From a checkpoint of a small segmentation model.
Model: 48-pixel images, encoder arch vit, encoder norm layernorm, encoder moe top_k, encoder num experts 8, encoder patch size [8, 8], encoder width 128, decoder norm groupnorm, decoder activation silu.
Training: 8700 steps, batches of 256.
Rows from block 3 of the encoder of a small segmentation model, named by matrix and row number. Rows with one number within an expert belong to one neuron, the router's apart. Each number is 50 + 12 x the weight over its row's rms, rounded and kept within 0 to 99. All counts start at 0.
After each expert's rows are labels from the 100 images, of 14848, where the router gives the expert most weight on average: "top examples" is what is common among them; "patch colour" is the nearest of a few named colours to the mean colour under the peak. Only what is clearly more common there than usual is listed. The data: close-ups of made-up surfaces with and without defects. In brackets: how many of the 100.
# router: router (encoder.blocks.3.mlp.router.weight, 8x128), inputs 43-85
# up: expert up (encoder.blocks.3.mlp.up, 8x64x128), inputs 43-85
# down: expert down (encoder.blocks.3.mlp.down, 8x128x64, transposed), outputs 43-85

# expert 6
router.6:70 59 60 46 50 59 35 52 70 59 40 52 43 41 49 32 36 41 50 58 32 36 46 52 66 59 33 55 51 51 51 44 57 56 43 49 42 46 48 55 49 53 36
up.0:58 31 58 39 59 44 60 52 45 65 52 54 51 37 51 47 29 57 48 31 31 44 26 42 60 44 52 38 53 59 60 55 48 42 54 51 57 42 43 44 48 45 55
down.0:72 52 48 58 52 34 75 51 42 60 45 62 43 48 46 63 49 61 75 45 50 38 55 55 55 58 51 58 41 49 56 63 39 52 50 58 30 46 67 52 45 60 43
up.1:73 64 61 48 65 50 53 57 55 53 34 70 49 47 47 51 46 40 55 46 40 45 75 53 53 39 52 55 50 59 37 48 55 51 44 29 61 39 43 55 57 54 59
down.1:50 52 50 56 47 46 44 45 42 63 43 65 58 35 40 63 53 39 71 68 51 31 66 59 54 73 46 53 51 55 23 55 60 60 43 35 53 48 47 45 57 73 44
up.2:58 38 38 49 55 75 43 24 68 66 64 42 39 50 50 45 51 45 54 59 48 48 38 40 36 60 36 59 56 50 56 44 69 34 44 66 67 27 21 73 46 58 38
down.2:99 64 47 41 45 43 58 42 35 62 48 58 48 53 50 55 51 44 66 52 54 47 45 34 40 47 44 51 44 39 75 52 40 43 53 72 60 54 44 43 44 42 52
up.3:42 73 48 60 48 59 58 22 51 65 81 54 47 50 43 56 57 70 47 54 60 81 58 38 29 49 39 60 54 42 53 50 40 27 64 34 52 47 42 59 35 49 46
down.3:99 49 49 50 51 35 60 51 48 60 47 60 51 53 49 54 48 52 52 52 57 46 42 22 44 47 50 45 49 46 73 48 38 48 54 64 55 51 49 49 49 48 46
up.4:38 56 52 51 23 42 55 49 56 33 42 77 54 44 26 79 50 57 54 42 55 49 47 52 63 44 58 42 54 37 54 52 51 59 58 54 44 71 65 46 52 79 55
down.4:30 50 40 57 47 35 48 48 37 50 46 61 49 33 48 52 48 39 70 63 56 35 53 52 55 56 46 58 42 64 28 50 48 65 38 31 63 48 53 52 52 57 49
up.5:41 49 60 48 45 45 53 50 22 30 48 57 57 45 31 57 48 37 54 53 48 52 63 47 64 28 62 61 62 42 49 38 43 69 52 62 64 38 53 65 50 30 48
down.5:96 68 50 45 45 36 58 44 51 66 54 64 53 50 56 62 48 42 86 57 55 41 59 50 47 48 51 55 47 58 65 40 54 53 50 45 49 47 45 55 53 47 47
up.6:50 40 54 58 33 32 60 41 50 20 19 50 66 60 68 51 45 31 65 41 36 33 42 64 67 47 61 40 61 45 64 36 59 63 41 49 68 63 77 36 44 47 45
down.6:41 59 52 53 42 49 53 54 49 63 44 63 51 42 48 48 47 39 81 71 53 32 54 66 55 59 50 51 42 57 24 53 56 50 52 30 50 52 51 48 52 48 43
up.7:62 42 59 58 49 45 53 56 44 49 38 86 48 53 36 54 48 41 29 63 43 43 64 50 65 31 47 57 54 46 58 70 62 75 65 57 27 62 47 54 56 40 82
down.7:34 61 52 58 37 35 26 46 36 48 61 57 53 37 47 45 50 55 69 81 46 43 70 42 81 46 55 61 36 50 37 50 57 74 46 37 48 46 43 51 62 43 50
top examples: carpet (38); woven cloth (37)
patch colour: brown (62)

# expert 0
router.0:21 47 51 59 44 46 59 49 21 49 65 41 54 57 38 41 41 52 50 46 75 62 51 60 36 55 63 41 46 49 59 62 46 44 48 38 61 71 43 52 55 54 29
up.0:59 47 43 37 29 58 51 52 49 67 55 53 47 17 80 48 53 54 49 41 46 61 38 43 43 33 45 68 64 43 52 56 56 50 51 49 62 44 39 51 57 42 90
down.0:22 33 58 53 69 59 51 48 61 99 35 56 49 58 60 47 50 80 45 38 56 42 37 51 41 49 46 49 34 58 47 64 66 67 50 47 41 50 49 36 49 61 51
up.1:55 27 43 43 73 43 64 38 59 44 42 28 47 50 67 48 41 61 45 33 52 49 49 44 53 59 58 36 47 47 65 59 54 45 52 37 42 77 65 17 54 43 54
down.1:50 45 64 52 66 55 64 39 46 39 29 46 60 70 52 55 61 38 60 50 46 45 76 49 45 47 53 31 68 58 53 39 43 64 89 51 53 47 56 48 47 59 56
up.2:55 45 60 45 48 53 66 56 36 45 20 56 60 52 41 64 40 27 59 53 40 29 18 55 70 29 60 44 58 49 47 52 51 57 48 57 70 55 56 56 49 51 51
down.2:62 53 56 39 60 55 49 48 48 52 50 59 54 55 38 52 53 64 46 51 51 51 48 50 43 44 72 45 43 51 99 54 49 56 49 61 44 50 55 44 50 43 49
up.3:38 45 22 37 44 51 41 37 49 55 70 20 45 44 58 38 58 58 36 48 78 68 55 52 46 63 54 70 42 60 55 38 55 26 43 44 36 54 58 49 59 30 70
down.3:05 40 44 54 48 58 61 44 63 82 45 47 45 59 53 50 49 53 50 63 47 54 52 44 49 40 40 47 57 49 00 43 48 65 58 50 59 51 57 56 52 53 51
up.4:48 47 63 51 46 49 67 61 42 30 19 66 60 57 35 47 55 26 60 54 30 33 51 48 69 38 52 41 56 43 45 40 53 75 47 63 67 64 53 58 48 42 47
down.4:79 55 53 39 58 55 52 44 50 52 57 53 54 47 41 52 53 58 47 47 49 54 49 50 45 46 63 45 44 48 99 43 48 52 43 65 60 45 55 41 51 41 45
up.5:56 61 51 50 52 61 44 60 69 35 50 21 36 62 61 37 40 55 46 55 88 49 34 62 46 51 70 42 54 51 50 50 52 52 46 40 50 57 63 42 40 74 23
down.5:20 32 52 51 56 58 48 45 55 63 47 40 45 46 52 43 43 55 57 54 57 56 54 59 40 41 49 48 45 47 00 47 56 74 59 57 59 60 51 59 55 45 51
up.6:42 57 44 58 49 55 41 29 46 57 96 36 42 55 56 50 49 58 56 45 78 69 44 50 35 52 48 62 50 46 73 44 42 32 56 47 56 53 51 49 42 49 50
down.6:04 40 49 49 51 54 58 47 59 84 45 52 47 61 48 53 46 62 51 57 49 50 47 50 39 43 50 45 49 47 00 55 50 63 58 36 54 53 57 47 50 54 53
up.7:44 54 43 61 52 64 48 36 50 60 91 43 43 53 53 50 48 60 48 51 79 71 52 48 30 46 49 60 56 46 66 43 45 29 53 48 54 54 43 59 43 56 50
down.7:06 39 53 48 53 53 56 47 59 86 43 49 43 60 49 49 44 61 52 59 50 48 50 50 44 47 48 47 51 48 00 54 53 60 56 38 53 57 57 50 49 50 51
top examples: wire mesh (81); stain (28)
patch colour: grey (93)

# expert 3
router.3:76 40 44 38 75 44 62 47 39 42 51 57 45 59 61 58 62 47 38 35 47 51 59 56 42 52 50 69 57 49 52 34 38 34 43 47 54 36 48 41 50 55 86
up.0:24 62 52 45 58 38 36 51 59 74 40 41 35 63 28 73 40 35 44 34 53 40 53 49 44 57 52 26 51 44 46 34 39 45 60 59 49 52 58 57 41 46 32
down.0:80 36 51 51 71 46 47 73 55 43 69 51 32 34 48 64 36 57 30 42 31 59 42 51 76 50 62 54 67 23 62 42 45 73 45 33 46 41 33 57 43 54 66
up.1:30 66 41 50 58 51 51 29 47 50 84 58 54 45 56 47 42 61 38 55 54 70 59 31 40 46 38 55 53 53 62 62 32 36 55 32 46 33 45 50 48 26 53
down.1:60 45 39 57 42 49 48 47 41 79 43 31 53 46 50 50 48 56 56 42 50 48 55 59 47 62 52 61 51 47 00 50 47 34 41 62 54 54 46 50 45 55 51
up.2:39 55 39 43 18 52 41 68 31 51 38 38 44 45 83 49 62 47 64 74 59 39 48 53 55 52 74 68 62 40 71 49 46 47 54 58 50 26 60 50 60 62 63
down.2:10 39 38 39 71 65 59 38 56 41 63 65 62 36 49 36 53 29 60 55 49 74 39 70 58 30 49 55 53 49 99 63 55 51 54 34 40 64 43 58 56 42 42
up.3:55 37 44 51 30 38 36 61 37 35 24 55 52 49 29 50 64 42 43 41 46 32 45 64 62 37 67 50 45 51 32 51 53 60 41 41 61 56 75 30 65 67 41
down.3:05 39 56 61 63 42 57 58 49 52 69 68 46 28 44 49 65 45 61 57 53 57 41 58 88 40 49 62 46 55 99 65 51 53 53 52 58 40 42 53 68 36 45
up.4:79 45 48 33 49 44 49 61 33 47 38 34 45 38 75 45 49 65 62 36 60 41 48 54 48 52 64 64 45 55 73 58 53 46 29 52 56 54 52 25 53 59 63
down.4:16 55 33 54 42 53 52 40 50 56 62 64 62 28 52 54 64 40 68 73 51 58 41 70 53 35 51 57 50 64 99 63 48 48 60 44 40 57 56 30 59 50 40
up.5:52 63 47 61 45 62 54 20 50 58 85 32 51 54 53 48 53 54 57 51 62 63 46 39 40 51 40 59 51 41 70 45 46 38 61 50 60 48 46 57 36 42 40
down.5:55 46 39 51 43 57 47 51 44 72 49 35 55 47 53 54 50 56 54 45 46 44 47 61 51 59 59 63 51 48 00 56 37 44 46 58 61 51 49 44 46 54 52
up.6:44 59 50 56 48 67 48 19 50 62 80 30 45 48 56 50 59 61 50 54 62 68 53 36 36 44 45 66 58 43 61 48 43 37 64 47 51 37 33 55 41 41 51
down.6:61 46 41 52 43 58 50 50 45 69 49 35 54 49 52 50 47 53 53 46 45 46 48 61 50 63 52 54 52 48 00 57 38 40 46 59 55 53 48 44 46 50 55
up.7:60 48 50 47 42 47 48 63 43 38 28 56 58 42 60 66 46 25 64 60 43 29 48 65 65 23 72 55 62 48 44 48 48 53 68 70 59 36 53 54 44 29 60
down.7:00 31 52 53 57 59 48 44 35 42 57 52 60 46 56 50 51 34 62 58 50 57 42 77 53 54 53 62 59 55 88 46 51 55 51 35 37 62 56 54 55 53 58
top examples: wire mesh (92)
patch colour: grey (92)

# expert 2
router.2:29 52 68 59 38 53 41 53 54 43 53 58 57 50 72 44 76 49 58 55 59 60 49 44 42 28 53 25 53 49 47 65 44 56 73 53 51 54 54 40 47 24 80
up.0:46 39 40 52 45 51 49 63 46 66 39 49 50 45 43 33 38 43 52 56 39 57 18 50 65 35 64 49 54 46 37 33 49 58 54 54 37 56 42 38 46 37 64
down.0:49 65 44 34 50 59 66 26 67 29 37 51 50 61 61 52 47 20 29 52 33 18 62 77 53 67 59 60 52 53 51 24 55 61 52 58 41 55 53 40 57 63 45
up.1:63 26 36 51 54 42 51 49 53 41 50 33 50 42 62 50 39 23 47 44 12 44 28 40 62 55 50 28 56 64 62 48 61 64 39 56 60 37 58 45 46 62 42
down.1:58 54 61 52 42 31 39 54 49 50 58 40 52 54 50 53 32 62 55 56 63 46 46 76 61 51 59 54 44 61 35 40 41 32 46 24 44 57 63 46 44 62 34
up.2:66 63 47 50 62 52 28 52 51 42 54 47 39 64 34 68 52 43 51 53 51 38 20 51 66 43 46 43 53 51 56 47 46 57 58 69 72 42 48 68 32 51 32
down.2:30 28 71 50 46 43 57 49 58 50 64 56 61 44 61 58 40 61 55 48 47 46 44 29 54 56 51 44 44 51 09 55 40 62 30 49 38 39 49 36 59 46 69
up.3:35 29 46 58 50 47 53 60 77 42 55 56 55 72 51 56 54 57 54 54 53 47 34 26 59 49 48 34 52 45 29 28 50 58 49 61 56 51 44 50 51 58 43
down.3:33 21 72 60 36 45 50 33 49 33 57 53 62 53 58 54 60 63 66 55 51 44 58 52 48 76 49 45 45 40 22 68 52 36 60 47 45 47 52 45 35 56 44
up.4:66 39 35 41 59 43 29 55 66 34 56 45 39 46 28 45 28 37 53 47 44 33 63 37 74 49 57 47 48 57 41 49 55 66 56 68 61 48 36 55 43 51 62
down.4:45 25 69 41 47 32 57 53 47 39 54 35 70 51 52 64 38 68 51 55 53 49 43 58 56 38 52 46 63 45 35 50 46 54 36 30 41 54 51 51 43 50 52
up.5:64 29 36 49 46 40 66 61 54 42 52 62 51 52 34 45 42 57 49 46 30 39 39 22 70 56 37 42 53 51 28 47 61 73 43 66 49 70 43 61 51 42 56
down.5:46 22 70 54 36 44 39 32 53 40 58 53 51 52 60 62 40 54 70 54 49 34 56 46 63 63 41 40 52 53 28 61 53 42 49 44 51 46 49 44 37 53 42
up.6:47 17 34 42 38 70 52 46 46 48 44 42 70 17 63 66 39 35 37 29 57 32 38 62 53 46 53 47 60 57 57 33 54 35 70 67 59 55 62 50 53 45 55
down.6:52 65 45 49 20 44 40 68 42 41 51 52 68 45 27 55 41 50 61 56 56 35 48 55 69 51 56 36 63 46 51 70 33 53 47 43 49 53 43 59 60 53 51
up.7:38 45 42 55 38 32 49 56 53 45 42 75 55 59 22 62 56 46 70 61 32 54 43 69 59 34 40 31 56 56 52 25 57 55 42 45 54 43 34 61 46 51 49
down.7:54 55 54 43 40 45 61 50 47 72 50 63 71 59 47 50 42 46 37 57 37 37 82 67 53 58 51 50 54 47 45 32 37 53 43 34 05 62 51 51 52 38 50
top examples: wire mesh (65)
patch colour: grey (94)

# expert 1
router.1:30 61 52 48 42 51 65 41 28 62 61 41 55 54 59 89 49 57 54 45 83 64 58 55 37 54 63 61 43 50 61 59 50 41 50 42 88 52 48 39 51 56 57
up.0:35 58 43 54 43 58 43 34 43 48 79 38 56 40 60 45 54 72 49 42 75 66 57 55 36 50 54 64 53 40 67 41 33 38 65 48 48 54 52 50 49 29 51
down.0:93 39 43 45 47 44 56 46 53 66 46 21 55 41 50 54 48 44 59 60 46 50 49 41 52 49 47 56 59 52 78 58 54 43 49 64 45 50 43 51 48 45 50
up.1:82 42 41 53 45 33 57 45 65 52 33 60 58 50 55 40 65 31 55 38 15 45 38 49 62 43 56 33 49 49 33 52 51 64 39 51 59 54 43 45 47 56 70
down.1:00 54 52 50 39 45 47 47 31 48 51 56 49 56 50 49 45 60 49 40 46 42 62 67 55 49 62 47 44 46 39 42 32 52 57 46 64 48 59 53 50 51 56
up.2:50 53 43 55 40 39 72 44 58 39 41 64 65 61 50 56 70 49 43 54 36 54 54 52 66 55 47 32 56 45 27 44 43 48 59 44 47 72 63 21 44 46 58
down.2:00 41 43 51 35 52 42 57 47 61 67 51 52 40 50 42 44 66 54 52 56 50 56 50 59 72 50 51 51 49 45 39 44 51 45 42 38 51 69 54 56 40 60
up.3:48 47 42 55 65 42 66 56 61 41 43 61 65 49 54 49 43 51 39 48 35 46 40 58 67 38 78 32 54 50 11 34 38 55 51 39 46 69 54 31 45 52 58
down.3:13 44 50 63 39 53 37 49 33 40 65 56 51 58 50 46 42 63 45 45 56 42 55 61 51 62 53 64 55 56 50 41 36 49 52 49 46 62 70 65 58 32 54
up.4:57 33 48 56 67 29 50 56 41 49 31 63 54 61 47 31 22 24 57 53 47 40 28 42 58 57 42 46 32 54 26 45 44 66 24 69 55 57 67 42 71 49 69
down.4:00 65 54 53 39 50 52 71 41 39 45 75 47 58 55 49 37 52 56 46 33 47 53 54 48 29 44 47 39 47 26 54 48 58 37 37 61 38 54 40 54 60 54
up.5:60 52 48 71 36 56 35 35 55 52 64 37 46 59 56 50 60 68 56 47 58 63 73 62 26 52 61 53 47 43 60 44 43 35 45 44 53 40 42 54 49 62 39
down.5:97 42 43 47 52 45 61 48 51 66 47 24 50 37 46 58 51 47 56 66 46 50 45 43 49 44 51 57 60 55 74 55 51 39 48 66 44 43 44 47 48 54 53
up.6:50 65 37 56 22 34 58 42 68 44 51 64 60 56 43 86 76 52 44 45 34 53 29 50 55 41 53 40 50 46 23 47 51 37 61 41 41 68 44 31 42 69 48
down.6:00 46 48 57 33 59 47 47 47 48 67 64 64 46 57 47 37 73 37 44 62 65 56 46 44 56 61 54 56 52 56 69 54 55 51 39 35 48 65 65 54 31 55
up.7:39 47 47 60 46 47 50 49 69 37 49 63 47 63 46 67 74 49 49 45 62 62 51 56 50 56 67 39 49 43 36 28 58 47 47 53 56 52 53 52 31 87 23
down.7:58 37 36 53 43 49 35 42 61 50 42 47 35 34 53 40 45 67 44 43 38 61 47 55 59 55 44 52 57 61 58 57 37 63 41 42 34 57 53 72 49 44 45
top examples: wire mesh (85)
patch colour: grey (88)

# expert 7
router.7:22 43 26 53 25 53 72 41 23 50 56 48 59 51 57 73 48 56 56 35 52 54 24 41 58 51 43 52 58 40 53 48 54 52 70 54 46 24 50 58 46 32 44
up.0:46 67 50 59 51 62 52 37 44 59 76 53 52 63 57 53 53 57 60 53 49 68 48 40 24 53 51 54 55 41 73 39 53 31 44 54 61 45 43 52 46 49 60
down.0:99 45 47 43 47 49 57 49 45 67 39 38 44 50 46 57 47 56 82 51 57 47 53 46 48 69 41 58 56 55 06 54 45 51 48 42 50 47 47 53 47 45 59
up.1:51 34 47 64 50 49 52 46 48 42 30 44 55 60 59 53 55 28 69 46 38 35 46 60 68 57 36 34 51 50 52 32 61 65 47 72 72 65 57 50 47 67 25
down.1:00 55 54 52 46 50 45 55 47 60 43 64 58 54 53 54 60 48 50 63 51 49 51 77 60 51 40 46 42 41 35 52 56 58 43 56 45 47 51 54 49 56 51
up.2:49 57 60 65 47 63 52 55 50 53 31 52 39 42 58 48 48 33 45 68 46 36 65 70 54 43 59 37 50 54 43 31 61 51 55 59 68 54 40 82 53 90 36
down.2:00 41 53 48 47 43 54 51 55 62 48 63 59 54 54 48 49 47 54 59 63 45 53 81 58 47 46 56 43 47 40 57 50 49 50 52 30 40 50 43 50 53 51
up.3:58 44 65 55 41 41 55 53 50 58 65 66 63 47 43 55 61 54 52 44 50 60 52 43 52 43 68 32 38 52 21 75 39 67 45 57 36 50 40 22 48 22 57
down.3:99 42 38 20 59 47 46 49 56 72 46 27 36 55 45 54 40 49 71 46 65 44 49 35 31 69 42 51 52 56 28 55 50 35 54 52 64 39 40 49 52 50 64
up.4:64 41 54 54 40 31 54 48 52 53 47 50 45 49 35 57 34 63 32 35 43 70 30 44 38 63 54 46 47 43 57 88 48 44 45 29 56 69 59 43 54 41 64
down.4:76 69 54 57 60 60 51 50 47 59 34 48 39 59 45 53 75 63 80 61 31 60 41 30 53 39 57 57 59 43 43 35 39 47 37 40 82 61 36 58 47 40 66
up.5:53 48 49 48 82 42 54 59 52 48 47 44 44 65 53 46 29 54 54 58 32 60 39 29 48 48 47 30 46 48 29 80 39 46 48 47 67 34 46 42 55 27 57
down.5:00 48 57 43 61 54 51 31 53 48 59 61 49 50 62 55 70 62 64 62 38 63 51 61 42 52 43 52 42 39 50 39 40 33 51 49 70 46 47 54 41 54 41
up.6:50 63 52 49 41 63 45 53 49 50 43 37 56 58 63 46 74 52 47 57 78 35 50 68 49 49 71 53 52 54 40 49 46 52 38 69 36 47 62 45 55 30 37
down.6:24 61 64 39 27 57 60 66 41 55 36 45 58 46 43 53 38 38 27 48 60 36 58 65 60 49 58 39 55 46 12 56 50 54 68 62 67 44 43 67 57 58 53
up.7:45 35 35 40 54 31 50 56 47 32 31 56 57 28 14 58 47 37 44 39 40 38 62 60 69 45 72 56 46 49 46 41 50 60 31 50 51 65 63 47 58 38 56
down.7:00 63 53 49 48 48 45 52 49 35 49 61 67 46 46 57 51 57 51 45 43 47 44 78 58 49 48 43 44 48 28 55 44 59 54 66 62 47 52 45 55 61 48
top examples: wire mesh (64)
patch colour: grey (87)

# expert 4
router.4:59 61 33 64 51 56 52 47 56 48 58 44 53 62 35 68 80 67 62 69 51 54 50 40 39 27 66 45 54 49 48 64 41 47 61 54 66 52 54 56 49 62 48
up.0:64 48 56 62 54 45 30 53 49 28 25 37 55 51 80 45 42 39 57 48 57 33 61 61 70 59 71 45 49 51 62 58 67 58 41 59 59 52 67 41 48 73 30
down.0:99 49 53 53 53 47 44 45 45 52 51 48 42 48 56 51 50 58 61 54 31 47 50 30 46 40 43 58 50 46 71 67 56 52 51 66 52 44 33 53 44 53 57
up.1:42 76 42 54 65 28 45 72 30 39 56 42 52 57 26 78 31 61 65 48 50 54 53 66 59 40 62 34 46 52 45 33 39 47 63 58 59 45 65 37 57 24 59
down.1:50 35 47 45 49 38 62 27 57 45 44 54 45 56 39 51 53 52 72 67 32 41 52 39 46 58 50 55 45 57 89 57 71 48 49 53 57 48 32 64 49 48 52
up.2:65 49 56 61 33 34 51 38 33 59 41 46 43 47 34 42 40 52 57 55 39 57 45 41 44 47 40 47 39 50 35 80 44 64 36 45 40 42 55 33 41 64 55
down.2:99 61 47 36 50 47 52 59 50 34 72 40 46 56 50 38 51 58 44 51 36 39 41 47 47 52 58 46 61 75 52 25 53 47 65 69 36 43 52 48 46 45 44
up.3:57 44 38 43 49 64 36 37 41 62 74 29 40 37 50 40 50 73 54 50 49 70 49 23 26 70 50 72 46 48 71 61 51 43 46 46 63 50 44 63 54 40 69
down.3:00 43 48 51 53 43 65 54 55 49 37 47 60 53 33 45 44 43 61 54 59 46 45 60 46 57 56 53 54 48 57 57 58 56 54 53 48 51 45 55 49 53 51
up.4:38 60 39 35 43 21 56 52 33 42 61 48 57 46 40 58 34 54 47 43 46 62 62 50 62 33 61 56 49 50 44 49 28 63 72 52 56 41 54 47 58 32 61
down.4:14 23 41 46 53 34 56 41 55 42 44 49 46 60 44 46 44 50 61 66 38 47 54 40 42 58 42 62 54 58 67 68 64 46 50 59 60 44 34 56 45 50 44
up.5:69 51 65 52 54 41 67 64 74 46 52 64 62 49 47 40 39 50 40 51 32 53 34 49 63 39 62 30 57 51 21 57 43 59 55 46 31 50 59 36 48 53 33
down.5:99 63 38 48 51 44 32 50 47 50 55 40 55 60 71 54 59 38 40 49 29 52 59 29 47 43 57 47 55 61 60 46 41 34 59 65 67 45 44 53 51 36 46
up.6:37 42 65 40 85 51 41 69 53 37 51 21 35 48 38 29 34 55 67 56 58 51 69 56 50 54 60 42 55 47 45 63 35 49 33 60 59 55 62 46 50 79 31
down.6:99 39 52 55 63 38 56 51 28 56 54 57 44 36 52 37 58 70 43 41 39 36 49 39 50 51 34 45 49 49 61 45 72 71 55 36 44 45 60 40 61 50 49
up.7:25 67 60 53 40 64 54 45 60 54 50 47 50 57 46 58 60 51 53 59 74 55 36 56 55 38 44 57 48 43 60 20 39 55 65 59 34 54 44 65 40 59 36
down.7:00 43 45 56 48 38 56 48 40 60 31 50 60 51 39 56 42 43 38 67 62 48 53 62 67 42 70 52 44 55 56 55 45 57 40 36 46 55 50 49 39 47 47
top examples: wire mesh (56)
patch colour: grey (70)

# expert 5
router.5:16 26 53 66 37 45 67 49 26 48 61 38 51 52 33 39 39 75 52 57 74 59 39 34 43 42 58 42 48 47 63 58 46 57 41 58 32 61 40 63 49 50 26
up.0:50 48 57 39 30 38 50 56 43 32 41 82 57 32 38 40 58 49 67 39 47 41 66 57 56 44 67 47 51 42 36 51 56 71 53 71 70 73 60 58 60 30 54
down.0:88 63 39 52 52 29 43 60 28 50 53 66 48 47 45 54 59 55 71 35 40 37 52 77 50 55 70 61 55 41 41 54 58 61 34 51 50 50 61 68 54 54 55
up.1:54 54 51 50 62 41 29 59 44 37 43 37 53 45 43 61 49 43 46 42 59 26 47 59 75 50 70 64 56 52 53 63 58 32 63 53 39 42 65 53 37 30 44
down.1:59 43 43 54 59 38 62 46 49 48 52 64 54 60 40 43 48 35 63 62 55 54 61 52 35 37 31 55 71 51 45 45 60 34 41 37 69 36 45 44 55 57 36
up.2:32 24 51 52 55 68 48 62 70 41 37 61 49 32 78 43 54 38 54 47 64 49 29 56 63 58 65 36 48 51 46 52 58 69 51 67 34 74 64 63 49 71 46
down.2:58 37 42 37 42 36 41 66 43 49 76 71 43 27 45 37 69 46 77 54 47 42 51 61 46 51 47 68 54 45 48 56 78 59 33 45 37 49 61 59 62 60 49
up.3:54 52 47 60 68 73 46 39 53 75 84 49 47 62 60 52 37 62 57 54 58 70 47 39 16 50 34 51 51 50 67 44 52 46 50 47 58 42 35 51 42 55 40
down.3:34 49 56 53 51 62 56 39 54 50 46 46 44 47 46 46 44 47 45 36 45 54 50 38 47 45 45 54 55 50 25 51 52 44 49 32 61 52 49 56 47 49 57
up.4:85 50 52 65 48 33 61 61 55 48 21 87 61 48 58 56 54 36 61 42 31 49 35 51 55 26 58 36 60 52 35 48 70 53 43 46 48 50 49 58 49 37 43
down.4:99 59 52 60 49 37 48 49 48 64 54 70 53 54 46 43 52 63 49 52 38 53 46 70 48 49 56 48 49 56 59 51 59 45 32 54 37 37 52 62 56 62 30
up.5:42 74 65 56 69 42 44 81 37 40 42 45 47 59 53 44 31 42 48 47 78 44 67 63 66 44 63 75 43 50 43 61 48 62 48 61 50 39 63 50 52 37 55
down.5:90 62 46 51 59 49 53 50 40 68 46 77 54 52 35 37 42 57 71 45 53 46 64 49 36 27 49 63 64 54 37 58 53 65 59 59 35 47 63 49 57 55 49
up.6:51 46 54 44 29 42 76 43 38 56 38 68 45 56 69 38 53 62 29 49 43 69 36 52 47 35 46 43 56 46 38 50 39 51 50 29 51 63 55 40 63 70 61
down.6:46 62 51 32 42 57 41 67 38 65 51 44 37 22 41 57 50 70 55 25 51 61 30 55 53 54 36 44 40 45 57 60 54 49 52 33 48 57 44 53 52 35 40
up.7:88 38 52 55 50 45 53 65 60 47 21 77 61 61 52 46 60 32 51 63 29 43 40 54 68 25 47 36 59 47 37 38 61 61 49 41 54 52 44 50 46 50 45
down.7:99 64 51 52 46 39 48 51 50 64 59 68 54 53 44 46 48 56 42 47 45 52 43 62 43 52 62 45 48 52 52 50 63 45 32 57 38 45 47 67 49 60 35
top examples: wire mesh (78)
patch colour: grey (81)